Weights of a small multi-label audio tagger.
Model: mfcc input, arch tdnn, norm groupnorm, activation gelu, depths [8], widths [256].
Data: trained on synthesised imitations of 52 everyday sounds, one a clip, 39062 training examples, 149.4 epochs.
Rows from block 5 of a small multi-label audio tagger, named by matrix and row number. Each number is 500 + 40 x the weight over its row's rms, rounded and kept within 0 to 999. All counts start at 0. Numbers have three digits each.
After each channel's rows are labels from the 100 clips, of 14848, where the channel reaches its highest value: "top examples" is what is common among them. Only what is clearly more common there than usual is listed. The data: synthesised imitations of 52 everyday sounds, one a clip. In brackets: how many of the 100.
# conv: pointwise conv (model.blocks.5.conv.weight, 256x256x1, standardized in use), inputs 86-171

conv.91:500500500500500488500500500500500382500500573424500500500500500437559405500598453602500586500500500500500500500552500500531500500500544500500452552460500500500500500500500500399537500500500500500586500500500500500500568500440500500448500414500500500500409545
top examples: water drop (40); laser zap (30)

conv.250:500500583457481554500550435500500500500444437395551435440458500372500563438500581500472500500500500500591500500422500500500500500500500500600500500500500604591540500500420500456500500500561500500563583500500586544500552500500500430500555500500582500500558500
top examples: white noise (48); vacuum cleaner (28)

conv.43:500500500500551500500500500500500500572500414500500500500500440500500447500305500500500500500536541500500500564500500500345500500500447550500500570538570500576571500500500500500500500566578547444500391500500500500500329500500500500500578500567407348548500500
top examples: reverberation (76); text has "reverberant" (76); laser zap (43)

conv.92:500591500582579500416500500500416500417500565500500500586500594500500500500500500500500500500500500448500500500399500500557500500500500500541438542500500500500500500500500436500559500500540500500394500500500500410500500430476500434500500396595500500500500500
top examples: explosion (77); machines and effects (77); thin (high-pass) (30)

conv.179:500500569500573500500500447546500500500542500500500582563568500626500450500500625442500549500549591500500500500470500617500570500500500546500500500500500500500500500500439500500455401500469610446500500460500500500500500500500500500500500500500500445500500500
top examples: door slam (40); bird chirping (26)

conv.181:500500523438357500524500500593500417500500500601500500558560500587500444500500500500442500500500500500500442500388500553565500500572500500500556500588585500452594500500500561500500409500500411601404500500500500500500500500500500500476500500500500500571621500
top examples: thin (high-pass) (63); door slam (28)

conv.242:455500500436500500455500391381500500556500540461500500500400323500500500426500500430500500500500500500500500536500479500500500500500500500500578500500580500602500500500500538500500500551567500405583500543500577500500500500500500500558500500445566500556500500
top examples: machines and effects (58); electric buzz (40)

conv.32:452500500500500500500500500500461562558500459500500500500500500500416521500425500500500500500500546500500500391576500500500445500500500447361500500539404500464500500438500557500500500500500500552500500500500605423500500620500545578575500574555554550500407500
top examples: muffled (low-pass) (86)

conv.6:500500500464500500500594465556500500500500500500447607500500500576500500500398500500500560551500500500542500526404429500567563500500500535500576500500500500567500500500437500500500423412500500500556478500500500429500442500500500591559500510500446534500500590
top examples: glass breaking (38); explosion (27)

conv.142:500500401500500564500500500443565558500500500500500500500562563500500500500428500500500500560500500387500500500500500500563450500385500452545500500414500500577500435571417451549500500500567500500411546500500500500500437500500500500461500500500500500500468500
top examples: zipper (42); water drop (25)

conv.164:500541591500500500500530500500500500500500500500470500500500500500540500500500500500469500500500569500500500500500500500575500500551500389500500500500500500500500500570462500500578500500500500403500552500500500500500500500542500500537500404476470500500445500
top examples: coughing (28)

conv.215:500500398500500566449578500443500500500500500440543500442500411500401500500427500374434500500500424566500500582500500500500615500500500500500500500425500500500500500500589500587500500574467500500500500461500459500458500500560386500421478500500420546500500554
top examples: quiet level (75)

conv.128:456464537500442500500500500580589500570500500535500500500448500500500500500500500576461612500500500500500500500500500500534500500500500358564500500500500500425516500331500445411500546500500500500583402500500541500500427500500500500500500500500500500545500500
top examples: fire crackling (48); door slam (35)

conv.66:500500576584557500500572500589428500500500452500403500432459443500500496451500435500500500500500463500500565500500500463500500412500500500500500500500500500500460500580500500500500500500551500390500500500500500500500500500500500500500500500500500473500500500
top examples: glass breaking (73); household (73)

conv.192:455500545429417552500593500551500500500500500476445446500419500538500594500500581500500552451500500500552572500401416500524500500500500500500500500500500390500500500500474500500557500500500500454515500426500500500500500500569500500500500440500500500573500500
top examples: mains hum (36)

conv.4:500500442500500500500422500500500500500500500500500500500454416500555500443500511565500500500500500435409582437500500500616551500576500555500500500500500500569546500500500500500500500493500500500414500597500500500525500500500500500500500500500564415500500500
top examples: knocking (47); church bell (39)

conv.119:500500433423555500500500500406500500425500417500500500500500500367500419500500500500500408500500500500500500500500500500500535405500500468500441500500500500500500500500500500500500500442445558500411500430441500394500500500500500500467500500500500500424500500
top examples: ball bouncing (34); drum roll (27)

conv.141:403524500420500500500500500529500500500416500575500428500500451500500500458500454500500421500500500409500500500500541390566500500500500500500618500576605500457500500602545500500373500435500538500560456500406426500500500500560544500586500575500500500500561500
top examples: animals (37); mains hum (34)

conv.135:500451548409408500402500401583500500500426500462500467542404500500500548427500427405438578429557500439397500500500391564553500459431500500500500500543548500500500545500500580500500500500500500500500500469500454500500574500500500500500500398500546500500500465
top examples: clipping (45); text has "clipped" (45)

conv.174:500500321529500500366500500408500500500500500500500500500454441500500500500500500500500500544500500500500500500500500472500500500500540459500500445500500500500500500500500444559500500439500418567363500500500500500500500500500500500500500500462500500500500473
top examples: signals (67); whistle (38); church bell (25)

conv.63:431500426427500500500500500500500431547500500500500500500438500593480560500500500500500549500500500500500424500500500500500500500500500500500427500500380500500500500420500500500500545500500500500500500500500562500500500500500409557547500446500500403417542378
top examples: machines and effects (54); nature (32); waves (25)

conv.106:500500475500548500573500500500500500500500426500500500500500500578500500500500500500500500609500500500500500500607400500579582428500500500500371540500500427500500500500500500500500500500500500500500500405500585609500500500500500500500500500500500500548500500
top examples: household (45); glass breaking (44)

conv.129:550500541500500500408447500525500409426500500500500500500500528500500500415500500500500500446461425380500500500452524500500500500421500500412500500500500500532440500554438434453449500435579453500500500500500363500500500500500448373500500447500444500409500500
top examples: machines and effects (96); explosion (78)

conv.17:500500500449500500500500556567442500585500433500500500500405445572500500437500500500500589500500500500500500500500500500500542500445500500422500534500500500500500500500500561500353430500500576500564500500379500500564530560432500500500500500467500421500584417
top examples: clipping (72); text has "clipped" (72); door slam (29)

conv.103:500500500500500500500500537528581500559500568427591557500536500500500500569555500500500500500500500533500500569500500500500434536500590500500500407500500500500500500523551562500500500467500475470500500347500500500500500500500500500500500473500446500371500500
top examples: car horn (56); door slam (33)

conv.153:500500500500430500500500500585500500500418603500500549500500570500417500500500592553547558500500500500500500593427435500500500500500500500500616500581562500585584500561500500500500500500500500562460500500500546500500500500412557500500500547500500500500500500
top examples: fire crackling (54); glass breaking (34)

conv.204:500500500500469593500500569585500500500500500500398500534500436500500562500500500566479500500500429548500500448500500464544500500500546500500500500500555417500500500554500585500500500500556446400500450500386500432484500500588500500628458500500500500562451583
top examples: quiet level (59); people (34)

conv.64:500434500500592500500500560561434500426500404500500552500574500569500500500500443500500500542500500528500612500500500567500500404500500500500500500500500500500500500500500500500500500500500500500500500455500500428500426500452500500449500500500500500500500500
top examples: machines and effects (68); laser zap (57)

conv.121:500500500434500500395500500480500357500500500500500500500500598543500465500500451571500406500436463405500500381385407560500572500500500507500415500540500600500500500500500500500500500500452500500500500500500500500500500461500500500500500500500500500500412500
top examples: explosion (43); beeping (34); signals (34)

conv.38:500500572374500500500500500500500500500500500500500465500500500541500562500500500500551500500500500500485500500532500500428500500500558558500423500500500531500451577500500500449500500500500500500563500500435545500527563500500374500551500348500549404500500500
top examples: clipping (71); text has "clipped" (71); machines and effects (62); explosion (39)

conv.224:500481379500500500500567500500500500601500500441500500500411462500500500500500500500500500500500500453500500500500286450500500500500500425557500500500544500559574384500500500500500444500457500486500500500426639500429500500595547500500450500449500470550500500
top examples: quiet level (59); spray hiss (26)

conv.53:550500500425536500500500543500500425500500389500462500500500607500500500500561500439440468444500500500500500560500500500566500500500500500500500500500500500500437541525500590444422500500500500500543500500359500500559620399381500618500500500500576384550500500
top examples: signals (31)

conv.221:500500500539500500500500500500500500500500500428593538500409500500500500500577500542500561500500487500500500444500500500500500526500426489500500500500500551500567500500500500408500428500500500500360500500500513500500500535559560500500425500500500500500441500
top examples: door slam (55); whoosh (31)

conv.90:500500500500500446489500500500500500500500500534434500500500500573500500500500500559549500500500500500500563455353500576540605500500500500500500500500500500572500500500500500462500550500554500546500500558500500500547500500438500445500500500500500500543427500
top examples: nature (56); text has "noise" (56); thunder (43)

conv.2:500500500435500500500500500500500554500500500448500582417500567500427586500500467500459607500413500500500500549500500500500500500500500500559500500419526500500500463500500500500500500500500554500551435500500500403500500417500500618500448406500500500553557453
top examples: explosion (90); machines and effects (90)

conv.161:500500500500500500422500438500500500459500500430500500500500439500500500500500460500444567500500500500500500444500485500500500500478542516500591500500500558578500551500548575500500500500500550500609500571500500500466610572577451500500500545500545500573586500
top examples: machines and effects (46); electric buzz (29)

conv.51:500500500424500500500500500554415500464500404393500500500500428500464500500500500500500554500500500500500500500500500500500573500430457500500500500529532500500500500557500543500421444464447545432558408500364500457500578500500545500500500500449500500500529431
top examples: quiet level (59); household (45); clipping (34); text has "clipped" (34)

conv.55:500586605443500500500559565525552420500415500500500500433500500500500535404500500500500500451556500500563500534560568500591538356437500500521500587568494542500500601458500500440500500500429500500583500561500500500500599500442436500500530500500500500500568500
top examples: group: signals (43); barking (28); car horn (27)

conv.104:500500480458416500573510500500500500500500444500426500556574451500500500500500500500500500500500500500500500500500455500551500443500500500500535433500500500390500500500500500500500500500500500500500500500500500500500500500526566570500500500500437500500500500
top examples: beeping (46); signals (46); barking (28)

conv.198:596500500500500559500453500450500500500462447500543421447445500549500500460500500500500397500500500500500500554500500500460500500444500437500500500500500500500500568500549500500500575500500563516580500500500500500460500500500549500500500500570500500500423500
top examples: reverberation (78); text has "reverberant" (78); vacuum cleaner (32)

conv.9:500575432500500517500531500412500500531527548500436540500397500500500500500528500500500421500500461500500445500500500500500520500421422456500324500500500500500500458500453390500452431500500500500375500500500500500414547500500500500500500500500500500400500500
top examples: laser zap (40)

conv.255:432500500398500500500597500500500559500500409500500500500454500500500500443562434500500616437500500588500540500500500500414500500500554561500500500500500500500500500500500576500577500500500465437564500449438565568500500545561500552500500433562500389550500376
top examples: quiet level (73); clipping (51); text has "clipped" (51)

conv.3:500458500444500500500500500500500500500500473500500500538500500500500500500382544438539500454500500430500452500500574500500500500417410500500500500500500500572547500535500500500367500500500500500500403500366500500500388554500500471500500500500322500500500457
top examples: rumble (39)

conv.244:404500414500500500500500500500500500440500500500500500500500500412500500500500431500411500500606500500500500500500500441500432500500500566500516500408555500570500500500500573500561577500427500500500500500500593500500500356558500500500500583500500500500500500
top examples: ball bouncing (54); drum roll (27)

conv.71:451500500500500423546500500500500500500500500500500500500500567500500500446500500500413422392422500561500442500500527500500441500452500500500500500547578500564500500500500559500555500500500479437500546500500500500500500500500419500500500500500500500500500458
top examples: barking (51); ball bouncing (34)

conv.147:500500500400467500500568500562461500500500500500433444500500500500397500358500500500500500373560500500554407500440500500591500500500500500500632500423500500500500500500500573500500470500500500500571594500430565500500500500500500500500500500500500500500445500
top examples: nature (35)

conv.56:500473500411500457500500465571387522500556500500500500500419500500500500388500500479500595500550500543500500566500531435500547500400500500421500500500500500500500545500500571462500500500500567500500500500375500500500586500532482587500500422500500454500551347
top examples: clipping (83); text has "clipped" (83); door slam (25)

conv.85:500500500500414409500500500500412500500500500491500500500500500605500500457500500500500542423500500500500500441500500435455500382500500500563500500500500421566555500533500500500466500432500500500543500547500500500540500419559500500500500500500500586500500500
top examples: explosion (62); door slam (36)

conv.226:371500500500500446555625500545565500500500500500573573500553500500500500500423396500500543555500500500500500500500478410500500500500500500500631500500500500457583500500500500500500554500500500500595500500448500500338500500500556500500500568500436500500500587
top examples: church bell (30); glass breaking (27)

conv.233:500500625500500383500606500598510500500451500500500500500500500394500408416500500500500500500500500500560500524359500500500616500392500500500600500500500500609500500579500500500603500500500534491567552500435572541500578500500500500443500585500500500575445500
top examples: mains hum (34); group: animals (34); zipper (33)

conv.89:500500630500594500500534500630500500500500500479439500452500469500500500500500500556500582500500500500500500500500500500450500500500597552500566500500500500603436500500615500500500500500604599500500557500500500598539500538500500500439571500500500500500417500
top examples: footsteps (100); people (100)

conv.13:500407500435500500500500500560500500500500500523500500413500500557500500434500500500500570399500500500420500500500500500500500500406538500445500500500500500500500599424500500443500500541500500558585451500326500500500500500500500545500500445500500500541500295
top examples: clipping (89); text has "clipped" (89)

conv.127:500438434500500500426500500445581446500500500533574500364500500393424500500454500500500500500500422500448545500500500500500500442500500549500500500500500500568500500500500435500500500500500500500500441500500444500413500500500500500500566500500500500367500416
top examples: mooing (46); animals (46); snoring (28)

conv.189:582500566447500500500547546572500500500500445550578500469465500500450500500500375500500500500500539562373500500500500448500416500500500500420594500500500500500500559500500500500519422500500500553569500500500500500500500500500530500443500500419500500500500500
top examples: nature (39); water drop (29)

conv.77:500500500500532500519500563428500549500500500500500500500610500527500465500556500513500500500500500500500500500500500530500500500500424500500500500473500500500472429500500472500500532500500443500500500443500500500430500500438500500500500500500500500410420500
top examples: machines and effects (85); explosion (84)

conv.109:607441500500500411500500500500500461500500500451557500500500500391500571500500417500450412500500500500500500428464438415500500500500500552500500500500500548563500563500500500500500401544500500587500500500500500500407576558446500500553500445500500500589425500
top examples: household (67)

conv.117:500500558500500500500500500567395500500500500459500500500500500500500500500554500500500531422500500539584500477500500500500500500500500500500500500500568438500500500500609500552500500397435500459500500500500434420500500500500500500500500500577500500500500500
top examples: quiet level (64); group: household (39); pink noise (32)

conv.67:500500555500613500577500500500500500500500500500591500586574500500403500500622401625410500500500500567500500500546419500500500606500500500500500500500500500500424549500607544500500500500500464500500470500500500500500500500500500500500500500500500399500500500
top examples: laser zap (82); machines and effects (82)

conv.195:555561563500500401500558500451560500500500536500500500535500500500500544500427500500500500500500500500500570500500573437500451500500563388558500500500439500403500500470565500500500500500500500369500500500555428500443411500500500443500500500500500565500500553
top examples: muffled (low-pass) (55); explosion (27); door slam (26)

conv.126:351500500500500500524500500521586500500500500500585500500592500500410500500500500500500500409500500500500500500500500500557500421539500541500568500500500500540558500500500617500500598596500500500543500500500500500446572500500500500500467500500500500539500500
top examples: animals (68); barking (50); door slam (29)

conv.80:433500500500500500414500500571426500500500548500500500525500500576500500422500500528500584500500540399500573412525500500587500544500500500500500481500500500416500500500500500500500559500500500500592419379453500425500500500570500559500500500500500500500557500
top examples: bird chirping (29); door slam (25)

conv.230:500500500500467500500601454536500500500500500500500500500500500500500500500442500500500431500563500500500437500500410500555500500392500500500659500500500500500500500500500500500500500413500500584543500500500421500441469500500500500424500500536500500443500500
top examples: animals (52); bird chirping (29)

conv.143:500500500462500427500500558500524459500500500500500500500500500500500500500500500500567500500500500500550500500461500500569500500500500549404590500539500500549500500500539500500500500500500478500592414443500500500500411500500500500522500535500337500592500500
top examples: barking (25)

conv.7:500500550500500500500500563557500500462500475500500500500500500534467500500500500500500500500500500500500500564500500500444500500500500500500500500585554500551500576575500536500500500500500500500582500552500571448500449500500583601588500563409500500554500554
top examples: people (43); clipping (37); text has "clipped" (37); chatter (27)

conv.74:500500584500418494476500500500454459500583500500500395500500500500500500500469500592500543500500500500500500421599647540500500623546545500500415415500500500500500500500559500500564500500602500500537500500500500500551500452500410500500500500500500401500422500
top examples: animals (63); meowing (62); white noise (29)

conv.247:500500444500538500428500500341500500553500500366500500500500453500500410500500500500500500500500500500500448500500523500436500500500500500465500500398500500500500545500523500500500500500568500443500500528500542500500500500500500500500500500500500500500500500
top examples: quiet level (64)

conv.165:565500560500500500500552531435500597500500500500500500551500500500500500568434500470413406500500500409468561500500500500500433500585500500500544519554500500523500500500500500500500405469605500438380500407582500600500500377500450343500500500500500454500500500
top examples: thin (high-pass) (41); explosion (35); barking (25)

conv.120:554404500500442500500556432500500559500500500500500500548500401500538546500500426500500500500500500500500500476500500500500429500419500500532647500500500500500429500500555500500500446500431424408500500500500500500500500500500500500500500500500500500500500500
top examples: bird chirping (66); animals (66)

conv.15:558408500500500386500500434500500547500500500500535500500500500500500533500290500500500500500500500418500500500500500500570500557500500500500500500571608500572593500500500500500500566500591578500500433500500500500500380500529547541581500500500321500500546500
top examples: rumble (37)

conv.167:500500500500500500500500500500500500587416438500585500500500553500463425500536500500589408415500500561500500500500500500500500500500500500500539500313500500500429500411500500373500500500500500500500573500413564500500500536500420500401500396575592500500425500
top examples: white noise (75); muffled (low-pass) (47)

conv.136:450587500414500444500500459500486416500500455500588500601500500547527424448500500500357569500500500500500500500427527500598473500500500580500517500500619500500500500533500542500500500418397500580432370500500435460500500439500500562457500548500500500500611500
top examples: thin (high-pass) (58)

conv.209:500602550571500500500500554500490599500500500500500500500500451500500567426500500437500460500500500500500505500500500500500500500500500500500615500440500500564572543500580541500500450500500500500532500500458500500490500500500500500500500621500500500500500559
top examples: church bell (49); signals (49)

conv.96:500500500500570500444500500500500500500500500545586500563412553500500500500500546500500500500500578500500500500500500500500500500500500500500425500500500603500500500500500500442544500500500579500500500500500500500500500500500500500500429500500562452500500500
top examples: laser zap (100); machines and effects (100)

conv.188:500500500541500442447548436500500500500500546500416416500500428500500500500500554500500500555500500500500500500450500500562500493500500500500590500520500500500500500432449500500500428401457500480567441500500500428500500500500500500500534500500500500434500500
top examples: signals (53); beeping (36)

conv.124:500500439500500570571500500500500500500424500500542500544560446500500500500500426575500500524500500500432500559500500564500500500500500500500583500541500500500565500488576500500500500500500500500500500575500500500500500500500500500500500500450500500500573500
top examples: frog croaking (46); coughing (37)

conv.29:536500523500500403500407500500500500500455437455500450500410500500500500429417599500500490500500500500449500567500500500483500500500500500500500400500551500500500500552500500500500500500500500500416587520535500500500500500500500500391500500500500529500445500
top examples: speech (25)

conv.34:500500500551575457500500500478500500500480500500500500500500565547500500567500500500465500500454500575614550435593500500500500500500500500500500500500500609590500624563574500578500500500549585544500500500500500500552500500500500500573500571500500500551500500
top examples: muffled (low-pass) (42); door slam (30)

conv.160:500500500500500405500587500500500500428500500500425500500500500500500500500422424500500437500392500500500500500500569500500500500500500500500611500602535500575565500571500531500461500500547424500483500500427536566599500500500500500500562500500410500500586500
top examples: rumble (49)

conv.159:500500500453447500500539500500500500500500500569500547603500500500500500500500500500500500500531500500500500500564500557562500549500500500500571500482500500463400500429576500443591500500500322444500500431500500500500500397500500408500418500411500500500500500
top examples: barking (53); door slam (39)

conv.54:500568457500500500500591500500500500555500500422500500500500500500500456500500500594500500500500500500500500500500500437309552500500500500500367500500543500585500500500500500500500500500500500393500500500500500500535428500397551500500574576569500500571500580
top examples: laser zap (36); explosion (35)

conv.187:500567500412500500500418500500500430500465500563500490500500402500500500500500500500500412500500500500500536500359500500500428500500500539500530596500500547500500579500576500500500500500500500500500500500438500500500500557462500500500579500500500469547575500
top examples: household (41); fire crackling (28)

conv.70:436500500500500500500558500500500532588500500500445500500500500500500500500500500500500500500500500500500500500372437500500414500500500500500500500500500500397500435500500500429580500500500525449548538371500630500464500561500500500500500500500461500500500500
top examples: signals (58); whistle (51)

conv.27:500604500500571462500500500436500500500334590500500500500500500500523500556500500500500500500500500500500588500500563500500500500500563500500500500500500500500500500500542500500500500500500500500449500554524445500500500569500500500423500500452483500500595614
top examples: thin (high-pass) (55); door slam (29)

conv.61:500500500500453553500500514500500500565500500500500500500500500500500386500500472500552500500500500500411500500500500500500500500419558500549500500500500405392365500500542500383500445500500500507500500500500554362445500500500500538500541500500574500500500523
top examples: car horn (48); barking (33)

conv.217:500532455500500500500568552500500500500500500335500500500500430500500500500402500560500500500569592547500458592500500429325544550556500564500437500500551554546500500500500421546500544538500549404500500540500500572500500464500500500500500500549500500593500500
top examples: reverberation (67); text has "room" (67); text has "reverberant" (67); pink noise (34)

conv.134:500500557421528380500500500500453500500500500500544500539500435500500416500500500543500500460500470383500500500500500500500500401500500500429654500500500500556500500500500500500555500500500464440529614500500472500500447500500500451500500500500441500602462500
top examples: household (72); door slam (67)

conv.229:399500500500547500455500500500500594500500500466500500500500500500556500500500500500500500500543561500534500500500500500395500500488500500500357500500500500500500500500500419500538500500500500436500500500500500500500500431500500500500500500500500500500500432
top examples: reverberation (64); text has "room" (64); text has "reverberant" (64)

conv.68:500500395500500454500428500423500500500500500534610459500500587500500500553436500500500500537500445432550545471437500552576500456500457450404465432500500542500500429500500435500500429500500500500377500464559521500500500500500500448500500500500500500500500455
top examples: door slam (81); household (81)

conv.46:500500500500500559500564500500500500606436500458609500500500500500500555500500500461500500414500554500500567563500500417306500500552500584500431500595500500576500500500500425500413500500500500500594500564500500500500500500500500500581579500500575500500500500
top examples: reverberation (90); text has "room" (90); text has "reverberant" (90); laser zap (25)

conv.18:500500500500500500500526505500500500500500500500500539500581560500500500500500500500425396500500500500562475428500338500551565500500500453500475500500601576500500500585500500500500424500600500500500500442500500500500500405500500542500500413490500500581500500
top examples: machines and effects (77); explosion (53)

conv.184:500540529500500562500413500500500500500564500500500500500500500402500500500534500500583500500500500500500500500544500500500500386500500500500500500572500500371500500500500500500529500500591500500500500500500500565500500500500500500500500500443500566500500500
top examples: people (89); speech (48); laughter (32)

conv.69:388500438500465500500500453500500500500500542420500500437500500471394500500500422626500500500500500500500500500547451500437500500500463500500500500500500500500500500565595500527500500500500500500500559500500500500500556500500500500550439500500500500500500500
top examples: water drop (100); nature (100)

conv.23:425500500500377558500518500387500500563500500500500500500500417500500500500558500437543391500436500500500500500500500500500500500500500500500500500500500548500500500500500500425279420500458500551500595550430500500500500500500500500500420500500597500500549500
top examples: white noise (44)

conv.59:500559555409500500500570500385500436500536500500438500500500523500500500500562545426500500500500537444500500500500418500433568421500500535500500500500500500584411500543464500500448500440516500465500500500500500500500575376500500500566548500394577436500500500
top examples: animals (48); barking (42); white noise (32)

conv.20:500500500559549500500500500570500582428500500500500500500500500500500585579500500500363500500500563500500454408556500500500554500500415500551551500591568530578596561585564555500365565500500575500500500500472398500500500500500569542599500534500500500500544500
top examples: rumble (45); group: household (41); glass breaking (29)

conv.150:500500500500500500500500500500500500500471500500412500500500416500500500445500500500461500500500500474500444399534500588534435553500580500544500500500500553500500500500500570500581500500595500500500535547500582500500598500500500500511500500500500500554500552
top examples: meowing (28); glass breaking (26)

conv.33:500500604500500500500500500500500429598500500432500500500500381556500577500500536500500500500500500500500500500500500500500613500500500500500594500560500500630500500500500500500262500500500551500573500500398493599585539535471573500588500500482540416500566434
top examples: pink noise (50); rumble (30)

conv.73:557500584432500459500500500601500500500557401460500500500433500555500500500500400602500500500500449500554557500536457500500500564500500528500522500540447500500500500500500542500500373500500500500500405500450500500500500500500568500500500460500418423500500500
top examples: knocking (54); water drop (43)